{"n_mels": 80, "spec_augment": false, "num_classes": 72, "fused_qkv": true, "width": 192}
Rows from block 5 of a small audio frame classifier, named by matrix and row number. Rows with one number belong to one neuron. Each number is 50 + 12 x the weight over its row's rms, rounded and kept within 0 to 99. All counts start at 0. After the name is the row's rms in percent of the matrix's.
After each neuron's rows are labels from the 100 clips, of 14976, where the neuron reaches its highest value: "peak on" is the class under the peak. Only what is clearly more common there than usual is listed. The data: melodies that start on their tonic, played by one synthesised instrument.
# fc1: MLP up (model.blocks.5.mlp.fc1.weight, 576x192), inputs 96-191
# fc2: MLP down (model.blocks.5.mlp.fc2.weight, 192x576, transposed), outputs 96-191

fc1.459 060:53 45 56 51 47 54 51 41 33 47 37 42 23 43 50 42 34 54 38 51 48 65 45 36 60 46 65 47 35 51 53 51 33 48 53 58 52 64 39 40 41 55 68 59 71 65 39 52 48 54 33 61 57 53 43 61 47 71 28 47 42 36 49 52 46 51 23 46 49 48 52 63 34 62 64 41 63 62 24 46 48 52 46 40 57 62 59 58 43 74 62 37 47 56 53 50
fc2.459 022:73 43 86 47 49 60 70 44 30 63 40 38 54 53 49 48 60 64 63 22 46 46 53 39 67 64 55 59 47 50 54 46 64 67 33 29 54 53 41 43 36 49 20 52 32 59 50 35 48 62 76 45 32 45 40 52 79 47 44 49 46 57 51 60 54 47 45 54 65 26 50 47 41 38 60 58 50 68 57 43 58 41 58 41 47 50 76 56 47 51 19 45 58 61 66 65
peak on: F#3

fc1.442 088:45 63 64 71 59 53 53 38 60 49 30 49 28 48 45 36 38 47 34 50 41 38 33 37 61 42 80 34 56 61 39 61 54 47 56 47 45 60 36 40 41 55 69 51 57 66 63 44 57 44 50 52 38 61 46 49 50 69 43 53 53 48 29 49 54 52 55 31 46 62 33 79 65 53 73 50 48 58 34 51 21 61 42 48 71 38 54 42 50 62 60 54 38 64 50 42
fc2.442 052:34 51 60 57 50 37 44 40 56 51 47 50 40 44 59 35 40 59 33 54 33 55 39 30 50 54 51 50 54 32 54 49 64 58 25 50 39 69 52 37 44 55 79 63 56 57 35 51 28 14 37 42 20 47 55 69 54 63 53 63 53 67 54 46 39 48 34 42 57 45 54 67 51 40 40 30 59 62 44 60 53 26 59 50 48 82 58 75 43 43 33 43 41 48 56 26
peak on: G2; D5

fc1.22 090:39 50 67 52 37 60 50 38 14 55 50 48 22 46 67 51 41 52 62 44 57 30 55 47 34 50 49 55 63 40 65 31 39 70 24 69 55 58 37 56 36 50 44 59 46 85 55 32 53 60 68 54 52 56 57 55 68 77 54 34 34 53 39 78 38 44 41 53 58 46 48 53 64 35 62 53 50 64 35 60 32 44 52 44 38 49 34 36 44 54 26 58 55 57 47 45
fc2.22 102:62 37 27 52 46 51 54 65 47 41 60 45 94 46 30 50 68 62 60 44 59 52 49 59 54 55 42 41 49 38 49 49 44 34 59 58 51 52 27 51 39 40 41 40 51 50 50 46 66 50 50 45 40 38 40 58 47 40 16 57 47 45 49 32 29 37 48 53 55 23 53 55 68 48 42 62 47 67 58 44 53 38 47 41 56 48 24 53 66 52 71 43 73 74 55 55
peak on: no note

fc1.186 101:59 46 49 59 39 68 41 43 57 50 61 35 44 40 45 49 32 52 41 41 55 51 39 63 65 52 49 56 36 63 53 54 42 49 51 35 44 49 55 39 40 48 57 80 34 44 54 56 55 43 47 68 54 49 28 43 46 52 58 38 53 47 60 71 31 53 68 42 41 54 44 71 47 32 74 64 60 53 32 50 38 66 53 51 66 52 52 37 42 67 60 52 54 62 54 26
fc2.186 131:70 50 47 58 45 40 42 55 60 56 63 53 55 46 39 37 47 68 62 36 58 67 51 53 53 44 74 69 32 56 45 53 29 60 46 27 63 35 52 51 72 61 37 55 28 37 68 54 53 51 77 56 35 41 37 14 72 53 52 23 46 50 63 57 41 55 69 58 54 38 49 66 38 46 56 58 44 72 49 40 68 51 36 38 35 52 25 53 40 66 52 56 65 39 57 52
peak on: D#5

fc1.87 080:54 52 78 55 62 22 54 41 59 38 23 50 40 27 46 59 36 51 57 57 51 68 36 59 47 44 51 65 41 53 55 45 50 61 44 57 50 56 28 43 38 42 33 61 43 63 23 58 50 53 41 52 74 71 55 40 62 49 45 55 55 36 32 51 35 39 46 41 60 51 64 61 48 66 37 62 61 56 37 53 32 39 55 55 38 48 58 56 54 42 47 55 37 41 62 46
fc2.87 053:26 61 43 39 18 59 54 54 38 59 52 41 45 64 49 55 48 64 38 56 61 40 36 28 87 42 22 37 56 40 41 54 62 40 34 45 34 52 67 35 48 60 47 61 40 43 64 65 48 61 57 48 48 46 40 54 47 53 59 20 48 51 64 44 36 68 48 75 46 52 48 43 58 47 63 37 50 27 55 41 68 45 76 56 36 39 39 65 46 48 38 58 59 54 40 44
peak on: E5

fc1.266 093:56 35 49 56 28 52 69 59 65 42 68 34 45 32 29 58 41 47 60 52 41 29 58 37 65 49 37 24 40 63 56 38 41 27 64 56 50 46 39 61 67 64 46 30 34 71 64 32 53 43 43 52 51 64 61 57 46 52 35 44 56 72 47 49 73 49 46 51 45 62 45 54 58 47 30 48 49 71 54 50 53 54 62 56 72 32 32 17 47 53 86 40 53 55 71 39
fc2.266 072:48 45 63 53 22 67 40 41 41 63 49 47 51 52 48 44 51 43 61 56 55 68 51 46 51 63 52 43 39 26 48 57 41 54 29 69 41 53 67 76 62 58 36 50 83 47 38 33 43 56 42 47 53 49 72 56 61 52 48 73 52 48 50 58 40 31 22 61 48 44 83 33 61 56 54 60 39 36 40 46 30 55 53 60 49 68 26 38 68 35 58 38 60 49 49 32
peak on: no note; C6

fc1.77 091:54 42 77 42 57 42 63 47 54 34 33 49 61 49 37 47 18 66 32 42 52 51 38 40 50 46 52 39 40 65 40 52 45 65 58 40 56 58 31 29 41 38 53 56 38 70 53 61 58 38 27 71 69 63 45 64 50 49 41 62 49 45 27 30 51 34 32 45 48 60 47 69 44 72 37 35 63 38 40 68 41 46 45 73 68 56 63 35 55 41 51 46 40 59 38 39
fc2.77 095:46 59 50 41 21 28 39 59 43 33 63 53 61 51 51 59 65 66 66 55 49 50 60 44 59 42 50 53 39 27 43 67 53 37 52 58 35 48 38 58 61 74 42 63 44 53 53 46 47 52 46 41 23 56 50 43 66 77 49 47 55 47 47 48 58 60 59 66 28 35 41 50 58 61 78 48 12 65 41 59 48 54 47 37 37 28 44 50 47 59 49 46 48 77 73 47
peak on: E5

fc1.265 090:34 56 49 57 34 51 61 38 42 45 47 42 25 57 69 37 36 38 63 62 56 24 67 39 26 47 43 42 39 57 40 45 55 49 59 62 43 71 28 64 48 50 59 42 21 62 41 33 57 71 58 54 39 49 44 41 48 45 41 50 54 52 59 48 36 23 51 54 62 70 65 51 66 76 36 58 51 41 53 71 36 64 47 81 48 57 47 31 41 57 53 36 40 51 40 52
fc2.265 045:49 53 38 62 57 33 58 54 31 42 52 51 53 48 52 71 69 48 48 54 45 50 53 52 39 55 65 40 68 52 55 40 37 36 53 81 29 48 47 63 61 47 66 58 55 78 72 57 54 24 37 53 42 59 32 52 65 67 44 46 51 52 47 39 66 50 47 43 36 56 34 41 55 44 54 43 72 37 31 59 05 70 30 45 50 51 52 33 53 54 47 57 36 54 51 63
peak on: G2

fc1.439 087:65 61 91 52 68 42 57 48 47 47 42 54 67 55 35 49 30 66 16 41 58 37 43 31 38 53 52 51 48 69 57 66 48 65 50 39 58 49 41 25 34 22 47 48 37 62 54 56 56 42 30 36 67 62 64 61 48 49 45 60 31 54 31 53 47 49 40 48 59 73 43 61 31 66 43 47 42 42 37 63 49 42 56 67 64 54 48 48 51 38 54 38 52 50 56 43
fc2.439 105:58 45 40 61 40 49 27 58 47 46 54 41 65 35 41 53 60 66 63 60 43 82 45 42 56 51 50 59 57 52 43 47 51 48 57 57 38 61 51 60 63 63 52 46 51 45 72 54 36 34 40 44 29 49 53 46 64 71 56 50 34 54 51 33 67 49 51 54 29 50 40 49 58 49 42 51 48 55 28 60 40 48 60 25 48 39 41 60 59 42 36 58 45 44 75 45
peak on: E5

fc1.388 112:58 70 52 35 63 44 35 37 48 51 44 42 40 48 68 48 40 71 38 60 40 30 36 53 59 35 56 69 57 63 52 43 46 49 69 49 60 41 43 20 45 31 48 56 39 43 37 38 40 69 53 27 41 47 51 63 50 51 23 48 47 42 53 52 46 41 25 49 57 59 41 68 64 62 53 47 60 47 37 56 47 55 60 83 49 77 64 55 44 44 51 40 50 45 69 59
fc2.388 137:38 57 57 32 31 67 38 56 39 66 51 41 69 56 50 59 47 58 74 58 43 59 40 54 77 49 25 49 40 34 39 61 46 43 47 46 44 50 61 37 47 66 38 64 74 36 32 68 36 36 41 51 24 43 23 78 56 50 55 54 58 54 53 48 28 60 41 53 44 30 58 38 47 49 47 50 43 58 40 54 55 32 60 35 49 42 60 82 54 27 38 46 59 51 52 60
peak on: E5

fc1.217 084:48 53 45 71 50 49 57 34 35 58 38 57 46 45 43 34 45 56 63 80 57 43 53 43 58 45 39 43 49 48 32 48 46 53 46 39 38 75 48 61 35 54 62 56 46 61 38 67 50 48 70 71 50 52 41 63 49 53 28 21 55 34 38 59 31 67 39 45 41 46 71 45 09 49 39 57 54 81 33 66 49 62 50 43 59 40 80 47 52 44 36 42 41 60 47 44
fc2.217 058:63 73 39 54 51 44 35 47 45 48 71 47 66 56 36 73 64 45 20 72 62 40 50 59 38 46 54 62 48 69 55 44 51 54 54 58 78 40 37 56 53 49 25 21 39 42 73 47 54 56 46 39 48 49 62 42 63 48 50 37 48 46 65 38 74 55 58 63 46 55 41 41 52 36 61 25 55 54 49 49 56 71 43 61 46 46 40 40 56 54 59 57 42 38 69 45
peak on: D6

fc1.49 096:52 46 66 52 61 53 63 44 40 59 75 23 54 35 51 41 67 63 37 67 36 44 36 38 67 62 47 56 56 66 34 59 39 63 51 56 40 45 54 27 36 50 63 39 39 78 58 50 78 72 43 52 67 43 46 55 61 52 43 49 61 29 59 45 53 58 39 69 41 71 47 61 35 73 64 41 43 81 33 60 46 51 60 43 60 36 45 54 50 68 56 48 45 73 53 60
fc2.49 086:42 47 45 35 42 49 55 63 46 60 74 66 42 62 57 23 21 64 63 29 65 65 54 56 52 35 48 74 46 79 67 38 52 41 44 44 46 47 49 65 58 62 54 49 44 26 41 45 41 66 46 53 39 44 65 54 38 32 78 42 60 69 62 44 45 52 61 66 75 28 43 60 58 60 44 59 37 40 49 44 57 29 46 45 33 73 57 47 30 53 51 51 70 41 45 44
peak on: F#3

fc1.284 093:49 53 70 54 43 57 57 36 46 41 50 14 63 66 53 55 47 62 54 39 26 62 46 25 66 32 24 48 49 81 35 49 60 49 49 37 43 48 51 55 41 49 64 41 21 48 35 55 51 53 40 47 49 53 44 56 42 53 55 41 43 64 34 57 48 23 52 52 56 49 53 47 24 46 71 56 48 60 52 62 59 49 48 40 28 48 51 55 45 55 44 60 64 38 67 46
fc2.284 084:53 33 55 30 50 60 54 48 38 57 65 57 58 53 28 41 41 49 41 35 41 60 44 54 48 45 64 49 46 43 49 46 22 39 38 54 51 46 54 63 45 57 43 59 48 53 53 55 51 48 52 61 38 36 56 63 42 47 39 34 53 60 67 52 50 44 39 59 64 39 54 35 69 33 13 40 37 18 31 43 46 47 38 56 54 82 57 75 54 57 47 47 50 67 36 58
peak on: F#3

fc1.298 108:64 59 50 61 44 33 62 45 26 46 53 63 68 41 67 50 37 57 27 48 36 29 52 41 44 46 42 66 44 56 45 37 60 46 60 46 61 59 22 55 64 33 59 56 42 37 36 51 52 44 41 36 47 63 39 51 50 46 53 58 35 56 41 35 48 55 28 45 56 54 48 55 46 72 55 57 53 42 47 87 46 34 42 56 57 44 65 37 39 38 28 37 60 27 57 54
fc2.298 113:77 31 55 31 43 44 45 54 71 52 47 50 30 37 50 47 30 35 49 39 44 63 48 31 42 35 36 53 50 33 56 58 40 29 42 70 36 43 43 48 70 54 55 68 52 53 44 53 08 39 41 56 57 37 59 54 29 42 60 50 45 53 49 64 53 59 46 63 74 29 51 51 70 41 43 39 67 53 53 43 38 26 72 28 57 42 57 58 37 50 54 52 42 64 62 39
peak on: E5

fc1.509 082:29 64 59 55 64 59 63 39 54 45 45 41 42 43 58 63 50 52 32 56 43 49 60 50 66 58 33 48 32 69 60 41 66 50 68 24 63 50 48 34 47 56 59 51 55 40 48 34 38 67 45 40 60 82 28 63 40 57 56 30 49 40 59 46 53 42 39 42 48 44 63 60 51 53 51 60 38 61 39 58 43 41 52 54 60 53 61 25 59 84 53 28 30 58 55 39
fc2.509 075:54 59 55 50 54 61 36 53 57 27 40 63 45 43 60 52 57 41 45 59 71 58 50 34 55 78 32 39 52 43 65 54 52 50 46 43 63 58 52 45 25 56 61 63 63 62 62 50 55 83 72 33 65 57 56 39 77 67 24 56 56 44 30 47 51 40 52 49 32 60 71 59 47 43 44 55 43 73 53 66 57 43 55 45 46 33 42 31 68 38 56 48 41 50 65 58
peak on: D#5; G3

fc1.471 087:38 55 43 52 66 77 39 39 56 74 46 52 54 41 61 36 53 54 54 62 60 54 57 54 52 46 35 54 46 34 40 65 49 56 31 72 60 58 66 43 47 69 46 48 42 70 57 61 61 45 50 73 45 73 33 62 59 73 54 33 42 25 31 36 68 51 38 41 49 54 49 58 27 61 50 40 46 56 45 57 53 52 56 49 43 54 75 57 71 63 59 68 36 36 47 44
fc2.471 089:42 34 21 53 45 39 51 55 50 58 60 73 69 49 32 48 38 48 46 58 40 59 47 53 62 38 48 19 38 38 49 48 47 30 54 51 46 33 33 53 55 58 33 22 43 46 56 44 68 53 54 52 56 40 81 46 54 24 58 51 36 26 69 42 71 59 36 46 45 39 54 47 72 33 51 42 70 57 70 50 83 58 57 49 70 61 56 56 66 44 64 50 55 59 30 34
peak on: D6; C#6

fc1.230 086:37 55 48 72 56 42 56 33 54 49 42 46 49 38 36 70 61 50 53 94 50 38 43 36 65 65 53 31 55 40 32 51 32 60 42 39 44 66 28 47 32 55 37 25 53 80 58 54 31 52 47 54 66 43 42 81 43 49 44 40 70 37 53 58 49 59 44 48 41 50 46 50 52 59 60 49 46 61 30 64 41 64 37 50 54 36 50 49 55 46 53 37 41 64 33 43
fc2.230 097:38 63 43 50 46 46 39 45 38 67 56 44 52 50 76 34 52 50 46 62 49 66 51 44 55 40 63 71 57 73 53 40 67 55 56 54 59 33 60 38 52 49 55 52 67 49 35 50 41 60 51 27 37 21 62 48 58 57 41 60 63 48 49 35 59 34 32 43 50 45 47 54 54 52 57 48 53 44 48 28 60 59 28 30 62 55 43 68 49 60 32 41 47 22 65 54
peak on: D6; G3

fc1.135 085:43 48 46 75 73 64 42 29 42 64 53 50 57 34 54 55 43 46 35 62 55 58 39 29 45 51 30 42 50 45 42 40 38 66 53 42 53 67 47 33 46 58 56 55 46 68 53 56 54 57 72 40 43 52 48 58 54 62 47 35 23 33 45 40 41 30 48 31 48 58 67 46 34 67 39 67 68 47 22 62 57 51 57 42 71 66 57 59 88 50 42 33 55 45 43 50
fc2.135 064:47 61 64 39 62 40 40 42 46 57 55 43 51 60 47 46 50 46 26 50 30 58 37 55 66 38 44 23 30 49 59 50 76 49 52 43 61 63 28 43 52 50 55 47 36 61 19 54 70 51 53 80 40 41 67 25 71 36 52 59 24 46 40 46 62 47 33 44 45 64 42 57 56 33 51 53 78 53 64 41 66 69 50 56 44 66 79 47 50 36 34 42 50 68 45 49
peak on: D6; C#6

fc1.24 081:57 53 44 80 56 46 41 32 55 50 52 41 45 56 41 44 43 55 55 48 40 40 68 50 51 48 41 57 54 50 69 55 45 48 60 47 59 53 62 66 41 56 37 37 56 45 55 46 60 57 54 38 65 49 36 39 43 57 59 48 45 43 60 56 40 30 52 42 42 56 45 57 31 73 71 64 70 46 40 46 56 53 42 45 28 50 32 58 52 46 60 57 72 36 36 40
fc2.24 105:35 32 68 38 43 34 64 61 38 65 55 68 61 51 49 48 35 40 57 52 42 37 45 50 55 43 52 40 62 47 21 53 22 34 34 68 46 40 64 56 35 48 13 65 43 39 53 55 55 38 56 50 62 44 50 63 35 41 41 42 70 63 72 39 55 28 61 66 50 37 45 29 67 27 26 54 50 09 47 50 71 39 30 56 48 47 26 70 47 59 52 50 52 54 37 46
peak on: F#3

fc1.354 086:65 58 68 50 57 49 65 37 37 62 55 32 57 35 34 30 50 60 23 52 52 57 53 13 56 47 46 40 38 61 22 56 38 58 41 56 44 54 47 36 47 39 60 37 37 66 52 42 65 51 68 47 41 55 47 53 56 48 39 43 51 43 39 50 43 38 48 48 35 58 57 60 46 59 62 52 53 73 27 68 72 47 52 45 52 60 42 61 70 56 68 54 58 58 61 50
fc2.354 062:44 55 54 46 59 51 50 44 63 63 39 33 31 55 54 63 54 53 42 60 30 52 62 44 54 41 64 51 37 56 37 65 51 38 24 36 45 64 44 44 46 69 56 50 48 47 41 54 75 44 47 40 34 67 63 50 74 65 56 35 50 48 47 55 40 58 40 52 39 60 54 60 45 54 50 37 44 69 28 77 43 50 74 55 42 59 58 32 71 80 52 41 49 31 61 24
peak on: F#3

fc1.474 097:42 44 59 45 53 63 47 51 69 42 62 26 48 37 49 42 42 49 52 44 41 45 62 53 59 52 38 54 38 60 50 46 37 77 63 40 64 56 62 21 47 62 58 52 29 46 62 57 57 60 44 52 42 46 17 55 49 53 49 26 55 48 53 91 45 44 50 42 45 55 43 73 37 43 84 44 45 67 61 55 47 61 48 57 61 45 62 39 40 69 56 39 45 60 70 43
fc2.474 080:78 46 51 50 49 65 52 57 39 48 60 50 59 45 39 44 47 60 54 22 71 70 49 54 49 41 55 58 38 65 55 45 55 39 44 43 48 46 44 58 59 54 43 59 38 43 76 53 56 54 80 57 45 39 29 08 91 63 54 26 45 51 55 55 63 54 71 53 51 47 53 68 49 39 80 62 55 65 50 38 59 62 24 36 32 57 33 42 43 69 56 65 76 33 70 61
peak on: D#5

fc1.194 097:65 70 34 59 46 38 26 49 53 50 57 46 51 38 23 53 51 59 56 43 55 58 56 52 46 69 45 40 56 46 93 41 31 58 34 37 50 66 51 48 43 49 76 33 48 50 52 15 37 52 39 44 58 48 61 57 66 45 41 43 23 51 43 41 49 66 37 34 53 45 60 63 22 66 47 43 43 70 45 47 47 48 63 32 59 49 61 38 49 59 66 58 51 57 44 54
fc2.194 074:37 47 53 50 57 72 40 54 56 30 55 46 34 41 44 50 69 46 57 45 42 63 64 60 41 60 46 54 58 54 53 52 52 34 34 19 26 43 86 53 48 48 24 38 51 52 60 37 29 45 49 52 71 44 58 43 46 41 56 58 32 39 51 61 50 48 56 32 54 35 46 55 44 58 30 63 61 52 56 58 37 41 47 50 72 50 52 26 42 57 57 49 45 62 63 57
peak on: no note

fc1.566 088:46 66 62 33 58 44 39 52 34 45 44 44 37 40 39 58 34 58 29 57 26 42 51 34 64 47 48 42 38 65 53 50 55 29 76 43 55 64 32 26 46 76 54 60 61 40 38 33 61 50 51 43 40 57 41 57 54 56 34 57 43 39 46 37 46 41 36 48 52 74 48 51 34 83 32 28 62 42 53 57 54 48 35 61 47 85 43 64 69 60 45 40 55 58 54 47
fc2.566 085:33 74 43 44 61 36 53 42 46 61 63 43 32 52 48 55 44 48 57 70 42 40 39 75 52 58 63 54 71 66 46 47 50 76 43 36 29 51 42 45 61 52 58 38 44 41 38 53 44 25 36 52 28 44 33 60 55 27 82 24 47 48 57 55 36 70 47 39 47 47 40 57 60 49 26 48 52 35 60 61 72 23 63 51 53 39 49 39 24 77 27 40 43 59 63 38
peak on: E5

fc1.301 085:50 65 63 47 50 57 42 33 44 65 33 53 22 51 46 51 49 36 42 69 49 38 61 42 36 48 37 30 45 50 47 52 44 54 35 53 49 64 58 40 39 68 59 59 55 72 54 33 53 67 34 64 49 63 49 47 86 57 40 42 53 38 35 73 51 67 47 53 49 78 54 42 55 44 51 41 46 50 63 63 39 54 60 58 44 76 37 45 60 73 49 49 32 63 33 36
fc2.301 072:51 60 54 34 39 45 46 30 65 51 56 46 35 35 42 58 38 56 38 65 61 69 54 55 30 61 88 47 50 74 48 59 32 56 72 55 46 57 51 60 51 51 51 27 66 41 44 39 54 48 50 70 38 18 67 56 68 52 50 51 39 36 47 42 32 49 44 29 47 39 50 57 62 41 46 50 52 31 38 58 46 50 47 34 53 85 38 33 51 58 40 58 45 59 51 32
peak on: A5; D4

fc1.572 097:66 42 73 53 45 64 69 42 18 53 63 40 50 46 51 46 31 65 36 42 56 56 37 41 54 49 36 62 35 57 38 59 31 49 33 57 62 55 54 43 50 52 64 39 34 72 50 39 68 55 43 45 48 42 59 58 53 65 52 46 56 38 48 46 49 49 49 26 39 61 65 48 46 60 55 37 49 66 21 66 42 40 63 46 48 53 45 51 55 54 47 60 59 36 50 49
fc2.572 125:52 42 51 42 40 64 68 67 38 70 63 48 42 54 47 54 32 66 53 45 50 45 47 45 63 36 18 53 44 79 43 68 50 27 38 45 53 43 47 46 39 68 29 28 41 37 51 38 54 47 54 41 39 50 53 48 48 57 67 35 39 32 38 60 34 48 58 58 37 51 66 43 42 45 40 33 55 65 51 42 50 61 66 43 58 49 46 52 57 56 60 52 69 43 56 64
peak on: F#3

fc1.130 118:42 69 54 32 42 51 57 50 50 38 40 43 52 44 48 71 41 44 42 48 36 46 57 40 36 45 40 35 26 49 52 39 50 33 54 35 58 61 18 29 63 58 72 58 60 44 20 36 52 37 59 39 44 56 45 54 66 60 27 60 41 48 22 45 43 47 38 51 79 55 55 52 37 55 49 49 53 45 55 52 42 34 51 42 59 72 56 51 62 71 55 33 55 36 72 27
fc2.130 116:54 58 42 40 54 59 41 45 57 52 54 49 48 38 36 38 43 78 53 51 64 56 28 76 66 63 44 57 71 75 55 58 39 71 32 53 45 37 57 45 37 42 48 66 24 33 55 62 30 59 29 53 60 31 32 39 29 43 57 39 48 47 52 62 63 74 47 57 51 59 29 67 50 36 41 63 41 44 56 46 45 50 63 51 54 23 78 55 26 69 24 50 45 53 65 60
peak on: E5

fc1.365 105:35 63 60 43 78 50 40 43 59 51 57 36 30 48 52 40 39 50 32 60 18 47 63 54 51 45 45 40 58 46 56 24 71 47 59 44 72 52 51 31 48 66 45 40 70 54 57 31 53 61 63 58 64 69 33 48 80 61 25 28 39 42 49 49 55 44 43 45 51 53 55 53 55 39 49 59 52 63 51 63 51 34 15 60 33 46 51 55 49 50 39 40 38 36 55 50
fc2.365 078:47 67 57 53 52 66 68 57 56 67 43 41 57 41 44 51 57 49 41 65 43 46 46 52 41 60 46 64 52 63 49 60 41 55 53 54 43 50 73 39 55 61 63 39 30 29 36 66 47 55 64 52 59 33 65 42 45 38 63 43 54 31 30 56 71 50 56 37 63 50 30 53 34 61 46 47 32 20 44 33 58 69 48 48 63 65 49 65 41 60 20 43 39 58 44 56
peak on: A5

fc1.382 127:57 61 30 70 58 48 60 51 51 61 35 61 47 50 58 80 69 59 67 53 46 33 49 43 55 52 54 62 33 44 56 53 70 28 49 50 52 64 32 50 48 63 41 45 53 40 42 56 55 36 50 34 59 61 09 68 58 53 70 38 51 43 59 61 59 53 43 82 43 62 35 35 47 44 57 38 69 63 39 45 41 46 62 51 65 64 63 48 64 41 34 47 68 41 53 44
fc2.382 158:42 41 46 48 86 49 71 52 77 26 35 48 56 53 48 68 79 51 65 54 47 41 60 61 61 56 78 73 59 56 44 53 49 69 42 20 66 47 59 37 46 34 17 79 40 51 54 54 36 26 39 41 59 43 36 57 35 44 57 67 71 45 50 58 52 43 43 60 39 56 40 40 34 46 41 43 74 32 56 45 54 52 48 57 75 55 74 48 52 34 29 45 42 42 50 46
peak on: D#5

fc1.255 088:50 57 45 40 39 73 60 46 46 38 83 38 35 44 57 65 54 54 36 50 48 38 65 60 65 59 43 65 48 66 60 51 53 46 37 42 38 54 45 54 60 51 51 44 34 55 59 21 70 51 50 42 50 54 29 34 57 49 47 55 44 33 56 66 27 53 46 39 35 58 65 61 50 58 72 48 33 69 33 60 41 65 39 62 67 46 36 34 39 87 73 40 36 58 72 48
fc2.255 078:42 59 67 53 43 34 66 43 60 38 57 42 42 47 52 42 38 52 48 39 58 52 43 37 75 62 53 74 43 63 45 48 48 60 46 14 70 56 55 47 56 45 43 42 37 35 46 36 57 42 57 56 21 55 50 37 36 71 64 54 78 64 61 47 41 37 82 44 38 54 56 60 50 48 67 65 52 60 36 43 50 48 37 44 52 55 36 55 52 55 43 45 44 37 37 42
peak on: D#5

fc1.400 104:54 44 43 60 61 65 59 49 58 43 44 59 30 41 47 47 35 49 50 47 56 49 59 66 43 45 26 53 27 52 58 59 60 58 45 20 85 50 51 27 51 63 56 49 42 39 49 43 43 54 38 62 33 73 39 50 46 55 60 47 54 51 37 70 45 47 44 36 47 55 63 65 42 45 52 59 58 56 53 51 30 46 48 68 57 43 72 20 44 66 40 31 53 33 50 24
fc2.400 100:62 42 45 46 44 63 50 54 47 56 69 58 65 50 44 37 37 74 47 40 69 82 53 56 52 30 43 70 21 73 52 58 50 37 44 52 41 34 53 47 37 55 51 38 54 42 40 65 53 70 62 54 43 25 57 28 46 64 46 41 31 41 44 40 39 33 47 60 58 47 59 53 41 40 40 57 35 68 49 41 69 37 45 44 51 51 40 67 51 64 67 50 66 46 57 73
peak on: D#5

fc1.112 122:47 57 35 52 59 57 64 43 67 52 59 49 63 46 70 40 57 56 32 53 53 39 51 57 55 59 43 44 33 49 43 52 50 65 71 47 50 59 62 35 37 70 37 54 60 37 64 47 46 35 46 57 39 48 35 38 39 45 63 54 58 41 51 64 42 50 54 55 46 78 45 82 55 48 56 45 55 51 66 63 41 59 40 70 67 45 53 21 43 69 51 39 35 69 50 45
fc2.112 177:62 44 57 25 60 66 36 53 37 55 82 71 75 46 47 25 27 40 46 29 61 51 52 55 56 24 52 52 26 50 50 46 50 61 54 46 64 58 37 45 51 57 49 27 26 56 64 37 73 69 56 76 42 46 46 20 59 41 37 56 33 55 39 51 57 36 62 50 74 60 65 60 32 45 63 69 46 61 72 56 67 37 41 46 52 52 54 43 36 49 40 76 53 64 47 48
peak on: D#5

fc1.102 124:64 65 38 56 50 49 29 47 51 54 46 62 47 33 31 48 57 54 46 47 59 67 49 51 55 66 48 32 52 50 85 42 39 58 31 40 43 61 45 46 45 39 74 34 52 57 57 14 41 45 42 43 52 52 59 54 58 46 37 38 21 51 52 52 55 75 38 50 54 41 53 63 35 54 54 39 49 73 31 42 42 54 67 37 59 53 62 44 48 56 65 55 50 67 49 61
fc2.102 113:45 48 53 52 56 80 34 55 56 28 63 50 47 39 29 62 72 48 59 37 51 62 57 63 36 64 56 50 56 48 54 46 46 37 50 21 35 42 69 56 40 47 28 37 45 59 50 45 28 47 59 57 71 43 66 47 47 37 52 60 22 54 53 66 51 49 58 33 56 36 40 57 45 48 34 46 64 66 51 62 37 50 45 47 62 48 59 14 47 42 45 55 45 58 54 54
peak on: no note

fc1.244 096:33 61 56 40 35 43 40 49 39 45 46 40 41 52 53 51 50 47 33 47 44 36 56 38 56 45 38 35 44 53 49 43 66 39 62 50 54 49 37 51 65 51 49 50 29 58 60 57 70 42 59 55 24 68 48 50 70 56 47 40 50 58 25 34 39 56 55 35 41 65 42 50 39 43 50 47 31 49 46 74 48 60 45 49 68 44 83 31 44 63 51 56 30 64 35 46
fc2.244 080:46 53 46 52 61 61 39 48 54 58 40 39 49 61 32 53 51 56 38 57 60 41 54 34 61 45 32 45 56 46 60 54 22 44 21 30 32 33 59 43 56 51 22 44 66 38 53 62 43 53 47 26 64 44 76 45 50 38 41 45 49 29 35 64 57 60 35 65 41 63 59 41 26 58 50 48 64 51 50 44 72 36 69 51 58 52 27 49 59 42 51 59 64 31 55 68
peak on: no note